From a checkpoint of a small masked image model: activation silu.
Rows from block 3 of a small masked image model, named by matrix and row number. Rows with one number belong to one channel. Each number is 128 + 32 x the weight over its row's rms, rounded and kept within 0 to 255. All counts start at 0. After the name is the row's rms in percent of the matrix's.
After each channel's rows are labels from the 100 images, of 14848, where the channel reaches its highest value: "colour at peak" is the nearest of a few named colours to the mean colour under the peak. Only what is clearly more common there than usual is listed. The data: small charts drawn from random numbers.
# convs0: first 3x3 conv (model.blocks.3.convs.0.weight, 160x160x3x3, each kernel summed), inputs 0-79
# convs1: second 3x3 conv (model.blocks.3.convs.1.weight, 160x160x3x3, transposed, each kernel summed), outputs 0-79

convs0.146 127 [ 99 163 138 117 160 120 153 111 119 143 129 109  41 118 110 105 158 131  78 197 126 111 122 159  98 161 135 110  94  93 177 144 167 125 119 121 128  98 111 126  72 126 140 126 136 106 143 117 137 133 128  95 119 132  88 163 164 118 147 130 198 113 131 132 113 113  52 124 109 131 185 135 130 183 170 240 139 132 109 150]
convs1.146 122 [106  40 121 136  84  65 137 128 114 134  87 121 128 146 157  92 101  92 110  86 132 110  86  93 118 129 178 131 141  98  93 149 104  95 153 100 139  93 136 171 160 124 112 121 107 127 138 139 108 138 102 124 133 137 112 127 110 120  71 152 122 104 125 132 133 123 186 121 108 148 152 114 110 109 108  19  95 125  90 148]
colour at peak: white

convs0.105 089 [ 79 148 178  92 137 110 115 124  79  99 157 122  81 118  83 125  89  64 123  82 142 213  52 163 121 155 151 106  73 121 126 178 207  69 136  72 151 113 136 142 162  87 139 139 104 113 149  83 119 103 134 120 126 137 137 145 111 187 121 149 144 135 139  89 115 144  76 128 171 188 129 107 131 154 159 163 135 135 108 155]
convs1.105 073 [ 86 135 123  93  94 106  71  63 144 139 137 159 130 115 155 158 154 116 103 144 139  84 106 102 136 117 175 125 169 142 162  66  91  85 117 163 101  86 172 124 123 184 116 106 117 137 104 156 124 174  92 101 126 115 138  81 136  47  76 126  70  71  72  53 128 149 193 135  94  82  97 155 120 102  61 109 136 137 120 146]
colour at peak: grey

convs0.61 089 [164  74 142 147 122 136 104 165 125 105 119 158 126  98 180 183  90 110 103 133 108  83 147 139 122 168 134 139  86 134 137 165 105 126 192 118 135 125 136  92 152 155 196  72  71 129 105 133 196  99 145 131  93  78 110 174 104 148 110  92 161  88  85 187 125 138 100 168 101 150 129 133  77 149 124 165 135 173 110  92]
convs1.61 102 [ 74 199 107 123 159 150 165 105 109 134 178 142  64 143 103 170 176 131 107 136 136 129 121 159 114 145  86 128 111 143 150  96 173 191 116  99 206 108 102 136 153 110  98 135 147 144 128 146 108 143 158 103 140 186 141  98 132 168 128 103 130 136 167 122 130 191  84  56 143  56 133 160 212 127 191  57 150 113 102 110]
colour at peak: brown

convs0.41 085 [ 77 147 186  65  93 103 136 123  89 122  98 133 117 100 163  85 198 132  65 169  90 152 179 164 178 104 117 142  88 123 128 142  68 141 104 142 133  94 125  89 127 157  99  90  98 111 145 120 133 129 112 128  97  93  58 139 131 123 121 121  84 178 194 127 167 127 127 140 114  91 112 119 136  99 123 100  89 110 243 144]
convs1.41 089 [164 146 109 143 144 105 129 157 181 154 174 107 143 120  71 162 148 115 176 177  99 125  75  83 115 133 111 101 162 151 107 171 129 112 106 125 103 133 100 179  70 137 159  56 122 157 117 139 166  91 177 233 161  95  79 127 146 111 109  83 101 137 152 116 141 197 120  87 170 107 101  87 151 131  99 108 149 126  99 141]
colour at peak: brown; black

convs0.149 095 [148 142 125 104 167 146 106 156 119 109 185 137 151 122  88  92 192 115 105  72 142 124 163 110 135 132  96 108 138 139 149 123 119 155 129 127  54 131 120  86 148  82 255 113 104 125 133 123  82 126  68 136 146 101 139 107 151 137 121  90 227 149 100 108 117 144 177 125 146 152 186 131  77 111 124  89 141 136 170 100]
convs1.149 096 [132 227 107 121 118 150 150  96 152  78 112 153 117 151 139 160  99 124 180 169 129 155 137 142 199 117 170  94 110 149 110 157 169 128 133 163 180 139 137 120 133 126  48 119 135 148 171  73 126  74 162 125 164 150 132 120 108 241 126 143 190 112  87  67 146 119 127 165 108 149 131 106 112 174 159 163 157 139  80 142]
colour at peak: white

convs0.49 085 [121 185 174 159 114 147 150 146 121 167 101  97 119 148 103  84  99 104 151 133 127 164 105 103  95 135  65 155  84 171 117 107 143  85 169 116 121 141  85 103  95 133  93  81 122 166 142 110 131 155 141 172 115 119 164 120 193 124 122 152 113 141 127 102 143 153  67 153 134  87 117 115 112 112  74  99 199 122 199  86]
convs1.49 104 [ 50  83 107 110  95 141 135  48 100 105  82 119  72  82 134 105 128 108 156 105 144  83 121 216 140 135  99 168 119 101 111 128  55 115 136 142 112 101 138 129  93 113 115  71 121 114 114 137 105 121  74  84 111 130 151  87 109  53  53 170  64  78 168  90 121 140 139 121 144 117 139 115  97 114 154 130 105 153 115 133]
colour at peak: grey

convs0.18 096 [139  52 180 115 111  66 189 114 115 167 142  99  90 126 126  74 127  79 107 153 166 109 149 162 132 108  81 131 124 228 120 111 155 169 121 105 139  81 131 130 105 142 117 159 145 135 119 126 163 141 184 102 108 115 116  95 137 157 166 172 109 114 122 120 121 107 153  67 130 164 138 162 194 146  78 147 154 156  53 113]
convs1.18 091 [ 54  67 113 115 100 146 139 129 104  98  98 204 105  89 122 136 141 108 140 118 110 139 136 119 177 101 129  79 158  93 128 188 132 118 112 118  96 101 173 132  98 120 131 218  89 131 182 153 112 150  95 105 153 132 138  86  92 186 110  90 112 133  88 160 124  97 121 135  86 106 157 151  32  98 194  68 137  90 156 143]
colour at peak: grey

convs0.124 094 [127 157  80 121  70 107 119 156  67 137 167  83  67 119 150 167 128 151 121 132 128 105  36 140 115 105 130 100 139  88 105 108  81 160 146 128 121 141 171 133  89 123 149 149 103 109 119 195 137 102  85 162 122  77 114  85 143 138 136 140 174 108  99 108  78  96 143 139 130 185 171 103 148 125 114  94 127 181  75 101]
convs1.124 092 [ 76 131 131 206 139  94 142  93 141 131 114 114  82  96 110 135 151 107 133  90 128 161 146 165 178 131 113  86 102 160 172 145 200 145 140  80 102 123 130 111  87 142 130 134 130 129 170  93 152 146 122  63 138 119 156 121 100 137  94 152 130 123 133 217 157 114 122 144 154 145 181 129 156 111 124 200 146 160  87 117]
colour at peak: grey; brown

convs0.54 082 [139 187 160 104 111 143 129 172 100  94 133 127 112 170  98 198  87 138 134 138 141 143 126  66  60 149 167 120  71 130 145  86 140 171 127 107  85  78 112 123 104 118 110 186 178 109 100 129 131 137 157 163 160 161 125 160  92 105  87 184 158 162 102 148 126 116 149 149 100 152 133 159  60 110 158 105  69 120 111 118]
convs1.54 080 [195  46  85 164 106 133 116  79 110  90 124 130 126 128 147 111 137 143 123 135  83 112 100 110 116  70 151  77 144  96 119 170 174 130  94 159 157 144 133  86 159 101 109 134 141 170 147 134  86  75 159  99 131 167  85  65 105 108  78 103 112 151 155 116 122 103 178 109  84  79 130  71 133 128 103 112 131  96  97 120]
colour at peak: brown

convs0.98 103 [159 146  63 116 168 158 138 108  99  86 178  90  71 116 108 127 113 182 109 145 166 106 101 125 100 132 184 110 116 145 137 150 119 102 155 119 255 144 101 124  90 123 116 116 150 111  92 114 113 149 154 135 199 109 157 129 102 133  68 123 114 153 117  92 109 158  81 147 127 161 134 123 101 115 102 221 142 155 118 135]
convs1.98 104 [135 130 173 134 128 138 144 193 137 116 171 133 144 137  81 130 150  95 133  86 104  20  94 146 135 122 101 130 133 147  88 107 130 173  50 123 143 127 123 124 125 163 158 125 121 126 128 154  99 138 150 123  82  94 133 121 136 155 114 103   0 118 172 145 118 122 192 113 107  86 190 109 134 129 121  17  99 114 102 101]
colour at peak: grey; brown

convs0.153 089 [137 135  83 157 136  73 172 109 181 103 126  75  86 109 137  47 127 128 146 165 153 149 118  92 144 116 136 142 124 182  65  85 101  90 135 148 147 102 147  79  97 102 117 110 161 118  66 144 141  89 108 143  96 107 125 119  95  86 153 110 105 119 139  87 138 177  76 188 133 110 120  93 160 130  58 106  89 132 144 133]
convs1.153 084 [163 104  83 102 146 137 121 151  76 117 144 183 119  93  67 255 161 166 116 139 148 174 140 165 130 133 116 121 137  97 152 169 112 145  86 114 130 114 125 143 155 120 127  74 124  92 146 113 114 187 133 164 156 144 147 137 117 150 134 141 120 126 121 130  68 158  64  98 164 164 116 164 103  86 179 151 161 140 152 157]
colour at peak: brown

convs0.123 104 [104  96 163 129 106 110 126 121  71 164 145 127 121 128 184 112 156 109 129  77 134  81  68 120 140  82  94 121  58  98 115 137 152 123 124 113 142  98 107  81  87 139 129 218 117 184 124 126 157 174 161 126 113 159 107  89 120 150 178 130  71 122  94 170 189 122 140  84 159  89  77 137 233 147 133  93  92 150 101 157]
convs1.123 082 [142  87  82  62 141 146 101 111 139 123 121 174 129 116 187 176 155 127  88 151 156 123 100 140  86 110  96 106 184 115 150 137 116 118  98 146  72 149 170 143 171 140  79 122 147  61 115 106 116 150  96 128 106 115 162  96 119 133  81 142 128 190 134  61 109 112 176 144 112 142  86 119  17 130 155 157 115 133 151 129]
colour at peak: grey

convs0.82 093 [125 174 118 103 133 147 102 108 168 100 131  87 165 118 113 149  86 194 130 137 120 149 142  95 106 123  95 147 135 132 128  27  65 130 121 139 140 149  95  88 119 112 128 157 149 125 131 114 153 159 122 113 189 168 101 206 131 123 126  93 168 118 122 159 155  98 112 122 102  92 102 116  67 131  38 160 154 162 149  99]
convs1.82 091 [109 109 102 150  72  71 122 126 103 118  69 154 115 140 141 189 103 138  80 104  95 165 129 152 163 125 117 119  67  97  96 162  78  81 126  91  87 103 177 132   0 153 139 130 128 117 145  93 143 131  71 103 159 137 125 125 127 153  99 128 108 125 142 100 120 137 134 159  97 121 121  92 126 127 106  70 149 131 138 101]
colour at peak: grey; brown

convs0.84 108 [131  99 172 229  78  90 211 166 143 168 157 150 159 160 136 124 113 125 118 130 187  83 134 126 110 138 122 119  95 146 122 132 143 157 170  97 152 131 119 120 166 154 113 164 109 115  96  86 105 111  94 192  98 146 148  79 127 160  93 149 115 173 108 153 114 165 109  84 103 160 170 112 112  94 145  54 101 161  32 112]
convs1.84 096 [195 123 120  56 151 201 103  78 135 131 133 155 139 115 163 111 165 153 179 121  65 166 133  85  64 126 103 116 186 109  72  96  75 110  87 164 110 151 133 139  83 102 104 179 168 160 134  85 162 126 109 133 118 174 142 114 139 146 192 151 156 130 155  71 115 114  92 131  90 119 101 138 164 109 102 147 113  94 196 160]
colour at peak: brown

convs0.2 102 [125 156 122 139  83 160 114 103 142  87 117 178 164 138 137 113  86 150 134  61  97 110  77  68  99  68 139 114  43 104 122 132 143  96  93 175  90  91  78 122  71 180 116 121 133 130 146 102 108 163 154 138 123 139 143 127 182 195 140 162 138 121 138  98 116 127 131 169 121 121 121  10 114 109   6 104 133 120 121 125]
convs1.2 107 [121 159 159 154 159 115 167 103  92 139  88 101 148 113 104 106 112 102 156  92 174 145 187 211 131  69  83 112  78 127 127 126  87 112 154 128 120 108 158 144  89 104 104 141 138 181 178 144 150 172 109 135 163 146 134 145 130 106 157 166 159  42 132 163 177 139  98  96  86 142 141  89  72 166  25 164 130 129 158  99]
colour at peak: brown

convs0.39 080 [ 92 155 198 141 113 101 189 128  93  70  92 119 141 141 158 115 125 110 133 105 117 147 148 100 149  92 106 130 139 157 154  94 187  94 104 120 115 129 150 146 150 185  98 171  92 142 141  79 123 101 131  82 156 134 143 156 158 104 136  75 118 151 188  96 115 184 169 129 137  65 122 139 150 151  98  75 129 141 210 146]
convs1.39 080 [188 135 102  84 171 162 121 125 156 128 128 180 121 172 145  74  63 123 110 145 169  63 107 157 104 144 179  73 120 104 137 214 158 183 137 213 126 140 119  76 170 180  99 152 101 125 134 182  93 113 185 185 151 104 124 103 167 103 137 127 121 123  88 155 160  99 174 134 173  88  99 107 148 178 147 123 104 174 116 183]
colour at peak: brown

convs0.60 106 [165 113  88 127 132 139 112 123 173 135 152 144 128 100 107 149 137 138  80 127 130 163  62  66 150 135 189  92 171 128 104 151  71 161 137 143 143  91 139  95 148 137  75 101 119  89 167  96 119  74 159  87 255 129 198 137 146 130 121 118 153 130 151 155  78 109 122 172 118 138 108 108 111 146 144 161 147 125  72  96]
convs1.60 114 [140  60 134 167  87  92 143 139 111 125 146 135 144 138 116 142 149 133  74  76 125  54 149 155 154 118  71 123  75 121 105  97 120 112  86 143 101 102 122 118  65 156 168 131  87 131 115 127 169 163  97 110  79 100 127 135 137  94 149 145  61  81 116 122 160 140 114  82 120  74 113 134 196 124 123  69 124 169 107 111]
colour at peak: brown

convs0.108 094 [ 99 127 142 124 108 126 152 142 118 139 144 189 106 143 149 159  61 136  85 109 163  60  93 118 125  90  85 168 130 118 118 110 127 120  85  60  96 133 221  90 135 153 104 194 102  80 125  87  99  94  88 170 135 162 115  96  85 193 107 134 137 129 105 125 119 171 110 152  73 120 120 214 118 112  57 142 119 139 112 143]
convs1.108 090 [ 98 113  88 117 190 161 138  91 188 177 167 181  88 151  91 100 114 149 138 139 126  97 139  68 160 154 134 139 118 153 157 128 190 105 132 148 159 133 146 182  87 139 203 169 151 143 168 142 130 198 143 178 137 128 146 136 105 134 120 115 125 109 163 126 144 174 130 152 222 139 184 116 178 159 143 152 182 127 140 116]
colour at peak: brown

convs0.22 095 [137 143  69 131 127 149 133 162 123 239  87 129 122 134 107 108  87 139 119  66 164 127 124 145 170 119 114 107 108 152 109 116 104 132 115 223 106 175 130 143 114 136 115 110 144 154 137  60  99 139  95 122 132 151 107 153 183 132 108 152 136 128 135 142 162 130 128 120 234  81 182 102 127  29 129 113 147 142 105 172]
convs1.22 110 [161 129 138 121 103 130 129 172  96 167 163 114  87 116 119 182 113 179 156 100 147 142  89  93 148 140 134 103 123 211 151 117 149 198 125 187 201 110 186 139 118 112 129 118 129 167 126 182 122 105 147 131 118 161 136 157 161 168 138  91 128 131 131 172 163 170 127 116 128 120 134  92 179 116 120 191 101  97 131 197]
colour at peak: white

convs0.27 103 [123 125 184 106 164 136 154 152 139 106 101 136  61 158 136 142 177 105  84 138  90 150 137 131 177 142 119 138  96 184  93 139  54 166 133 123  45  73 144 103 128  96  81  94 125 203 169 125 152 127 155  79 152 100  83 115 106 154  83 153 100 127 108 130 138 177 143 133 170  98  75 149 122 172 141 155 114 133 233 146]
convs1.27 105 [194  88 128 133  93 150 190 143 181 123 149  59 197  98 117 133 155 116 153 132 128 108 103  79  99  78 117  82 177 124 134 144  98  84 129 117  93 177 107 118 148 108 117  27 107 138 102 120 132 142 119  96 126 108 145 123 148 149 121  93 142  90 171  72 141 136 137 141  95 201 108  84  71 119  84  94 121 100 144 103]
colour at peak: brown; black

convs0.126 097 [ 90 178 146 112 108 124 129 138 120  71 143 122 138 120 215  80 161 146 123 206 127 133 122 131 150 137 103 112 123  98 102 139  63 119 128 101 144 180 163  76  95 131 144 111 138 128  77  98 161 122  93  81 141 170  84 102  97 137  84  76 100 148 137 166 104 156 185 154 143 116 111 131 117  70  89  99 164 121 178 173]
convs1.126 088 [157 108 130 146 113 181 133 109 177 116  88  93 102 124  99 167 102 118 181  79  95 113 152  99  98  84 161 160 149 108 129  81  84  53 148  79 151 136  86 175 129 121  90 109  96 135 123  85 150 121 194 145 116 118 144 142 135 111 116 146 106  80 152  63 122 148 150 158 102 161 102  91 112 108 113 148 100 148 133 128]
colour at peak: grey

convs0.55 088 [ 82 143 103 149 125 102 134 138 140 120  85 108 180 133 151 135 151 115 150 163 140 143 121 154 164 132 142 136 125 113 127  71 127 102 149  83  90 132 171  63  84 113 120 160 122 182  88 141 131  99 154 118 105 115 160 114 112 109 153  76 114 125 117  98 155 121 132 163 114  98 135  91 120  92   9 115 196  92  81  88]
convs1.55 090 [158  99  55 134  98 144 138 134 168 115 183  76 104 132  96 151  98 143 127 118 127 128 138 125 128  72  88 145 148 124 123 189 139 142 106 102 125 126 141 159  90 119 128 171 141  78 107  84 110 129 131 194 127 137 138 156 120 170 123 128 176  92 140 111 143 158  70 135 144 162 127 143 119 153  32 121 156 116 164 121]
colour at peak: black; brown

convs0.89 104 [ 93 199 106 155 128 150 140  93 135 139 143 199 117 144 128 134 132 170 120 165 161 112 172  62 146 241 195 125  99 113 103  89 136 148 146 141  91 178  61 140 156  95 210 141  91 111  82 130 115 108  89 149 156 136  87 123 161 131 181  98 180 141 141 106 131 155 136 156  96 132 152  60 123 151 176 141 121 190 146 126]
convs1.89 104 [ 70  29 155 147  99  77 103 194 126 113  95  60 118 112 127 135 134 107 139  89 141 123 128 143 153  54  98 173 139 161 106 215  87 154 120 153 142 134 142 126 120 146  55 108 127 119 137 144 136 146 134  83 124 166 136  96 120  98  26 154  85  72 150 152 157 144 168 119 104 160 101 207  61  96  79 123 125 134  89 114]
colour at peak: grey; brown

convs0.45 113 [165  75 104 136 132 121 136  73 144  99 129  80  98 134 129 127 151 119 124 112  96 114 131 136 155 100 127  95 127 123 137 130  94 103 177 150  68  84  66  86  95  88 118  91 104 169 162 169 123 166 148  75 138 106 135  80 111 186  92 173 121 127 129  88 157 168 112 147 100 133 105 103 140 154 100 100 121  88  76 178]
convs1.45 102 [ 44  87 130 120 132  95 112  55 102 120  95  25 114 122 180 104 123 122  48  89 117 121  86 145 139  67  84 100 121 116 155  60 110  89 119 123 129 127 103  93  65 170  78  81  95 104  91 108 128  88 108 101 124  97 107 157  77  47 144 125 127  98 126 110  98 120 108 156 130 152 124  91  99  88 137 151  90 136 155  99]
colour at peak: pink; brown

convs0.26 103 [ 87 136 148  73 169 138 141  83  41 126  28 144  95  67 183 117 153 110 123 103 106 155 110 118 121 122 103 183 123 137 149 117  92 119 134 151 132 123 170 106 145 107 107 126 105 153 132 128 144 134 147  81 102  74 140 172 117 143 104 119 115 103 255 137 132 168 136 132 125 105 130  96 156 144 139 101 114 126 170 146]
convs1.26 085 [156 167  92 138 107 114  79 105 121 164 120 110 110 131  95 116  87 119 167 198 148  98 137 123 120 122 130 127 138 141 128 158 127 122 132 116  94 146  78  92 118 121 143 136 110 155  82 165 187 138 100 221 126 193 133 192 192  80 182  71 161  89  78 179 115 167 111 162 172 176 187 135  81 148  69 137 128 153 135 134]
colour at peak: brown

convs0.106 107 [165 115 156  11 111  91  54  60 133 110 113 102 117  81  97 153 132 137 178 170 162 125 114 125 121 104  85  69 148 176 116  97 174 151  80 132 140 150 107 108 163 114 102 134 192 149 125 105 126 132 112  80 124 137  94  62 164 123 143 152 103 148  95  73 131  88 158 126 102 152 139 121 123 167  94 120 154 115  78  86]
convs1.106 089 [142 135 135  47  91 173 139  51  99 127 122 115 118 114 148 120 151 142 142  91 117 127 105 170 140 124 143 124 135 131 173 188  98 144 137 127 175 137 148 129  81 125 106  85  85 113  68 113 130 164 119 178 156 170 169 152 128  87 153 136 121  87 103 166 181  79  73  91 104 109 124 135 143  81  81 178 164 132 153 127]
colour at peak: grey

convs0.147 089 [ 63 101 107 185 125 129 184 127 150 106 188 111  81 134 111 106 170 100  95 142 109 207 142  84 112 158 153 161 122 137 154 112 108 100 136 142  93 128  78 157  89 118 159 137 146 143 121 131 134  88 101 132 179 144 129  62  95  99 173  96 180 118 145 101  91 148  84 127 192 122 102 161 133  88 153 119 108 121 131 116]
convs1.147 092 [ 81  27 131 124  95  49  97 158 122  92 116 142 123  68 102 132  92 118 103 120 104 146 125 154 107 119 123 136 149 102  81 169 107  92 163  84 105 101 160 117 132  97  76 117 108 111 134  78 115 134  87 126 126 136  80 100 107 121  97 172 119 141 145  89  94  85 137 140 109 117 129  79  67  93 129  76 113  84  89 128]
colour at peak: brown

convs0.107 094 [171 128 150 153 129 129 147  88 159 124  68 129 140 142 137 122  87 192  96 139 115 149 120 127 146 113 133 182 137  97 133  67 124 181 139 179 125 142 105  97 154 175 134 123 180 138  91 171 167 109 162 121 140 112 177 125 145 100  78 162 119 124 128 124 207 161 117 137  97 109 161 115 137 124 134 102 124 108 114 143]
convs1.107 091 [107 162 106 128 121  97 141 104 141 100 190  69  95 130 118 171 143 103 124 129  77  91 127  95 115 153 101  61 155 150 142 125 168 103  82 103 121 144 162 119 131 139  93 118  90  95  60 108  92 132 148 118 162  68 132 114 100  92 143  91 124 169 127 106 120 111 126 146 126 115 162 111  86 116 120 147  94 138 166 137]
colour at peak: black; brown

convs0.129 093 [221 141 108 155  90 128 132 187  93 152 119  80 126 158 122  82 146 103 176 126  81 115 157  94  55 110 191 176 144  95 138 144  94 121 133 155 112 113 119 138  64 103 161 123 177 157 122 131  81 175 124 112 153 125  58 143  90  93  96 146 194 109 124 117 131  90 134 145 104 162 141  92 166 151 108  93 139 115 138 132]
convs1.129 092 [154 131 213  77 161 138 180 126 139 146 117 157 180 149 134  92  98 132 145 173 157 147 134 152 129 128 137 169 120 111 157 119 153 121 108 137 158 160 118 122 182 117  95 117 112 122 188 136 113  93  93 139 133 158 143 113 140  96 124 131 131 116 185 125 148 174 141 120  88 138 103 166 102  96 198 186 156 119 130 159]
colour at peak: pink

convs0.15 091 [140 126 181 129  82 143 151 192 114 167 138 125 170 114 144 172 127 168 110 153  98  55 141  98  79 176 137 243 111 148 116  80 171 141 127 135 108 117 130  41 158 131 124 151  73 132 150 155 145 150 135 126 102 152  84 134 135 132 122 134  99 112 112 116  88 101 108 122  38  97  79 139  97 164  95 122  70 107  90 116]
convs1.15 094 [171 101 118 132 116 133 109 164 125 101 124 124 184  92 113 162 156 165 166  94  92  77 115 178 156 100 100 115 120  85 117 131  80 154  97 117 186 159 147 121 111 131 178 134 126  91 167 112 115  99 142 103 143 118 104 164 123 119 121 166  86 130 115 122 132 128 123 107 186 151 107  62 100 106  79  97  94 126 106  95]
colour at peak: white

convs0.133 125 [136 143 168 139 144 105 131 157 106 118 175 114 126 130 146  78 118 143 172 180 170 152 123 124 101  66  93 140 145 125  77  36 163 101  76 132 103 103 119 134 195 178 144 143 151  90  62 149 111 125 141 141  93 140 133 148 123 148 135 127 127 150 105 114 142 136  75 129 157  95 134  71 180  86 162 158 114  50 150 107]
convs1.133 111 [137 146 155 118 124 126 109 106 122  98 146  47  82 125  90 107 190 140 156  88 153 127 132 119 167  87  94 132 158 140 129 141 126  96 167 136  90 162 140 131 129 134 110 110  86 148  86 177 160 169 109 118 133 158 134 155 129 111 111 189 131 133 157 117 161 170 100  76 138  96  87 117  51 150 118 100 116 139 135 115]
colour at peak: black

convs0.75 103 [181 130 142 159 133 141 106 121 200 115 134 167 143 123  87  74 117 127 104  88 122  55 132 117 134 138 150 135 156 120 133 109 140 160 168 146 135 144  56 166 127 229  56 120 122 141 176 141 125 153 145 120 115 120 156 140 146 145 100 148 109 192 150 154 169 192 140 131 127 111 159 135 145 132 151 122 125 114 157 143]
convs1.75 095 [104 111 161 100  65  64 111 120 114  87 130  82  99 140 120 140 157  81 149  56 116  91 145 102 104 121 106 126 138 138 154 162  85 105 144 104 191 143 155 116  60  84 140 144  89  58 142 121 129 179 159 101 107 111 132 120  81 135 127 138  51  77 157 154 109 119 129  53 128  84 113 157 186 115 159  34 155 140 114 114]
colour at peak: brown

convs0.62 134 [161 126 168 238 141 118 255 166 141 171 126 172 128 141 110 100 129 147 141 158 155 163 156 129 113 144 101 177 121 117 137 137 163 161 105 145 129  89 131 144  78 135 126 119 126 126 110 177 122 142 112 165 154 113 144 117 114 125 130 125 173  96 141 159 101 148  75 129 164 129 133 131 131 111 147 134 115 133  93 177]
convs1.62 129 [ 94 142 121  90 135 146  25  25 139 108 162 125 109  75 151 163 141 108 101 114  87 161 141 155  72 129 127  99 129 119 121 145 132  33 145 154 117 169 131 102 136  85 123 137 130 134 122  82 148 101 155  99 137 104 108 161  98  98 155 142 169 176  98 132 144  88 138 141 140 154 106 149 128 145 147 127 120 108 217 170]
colour at peak: brown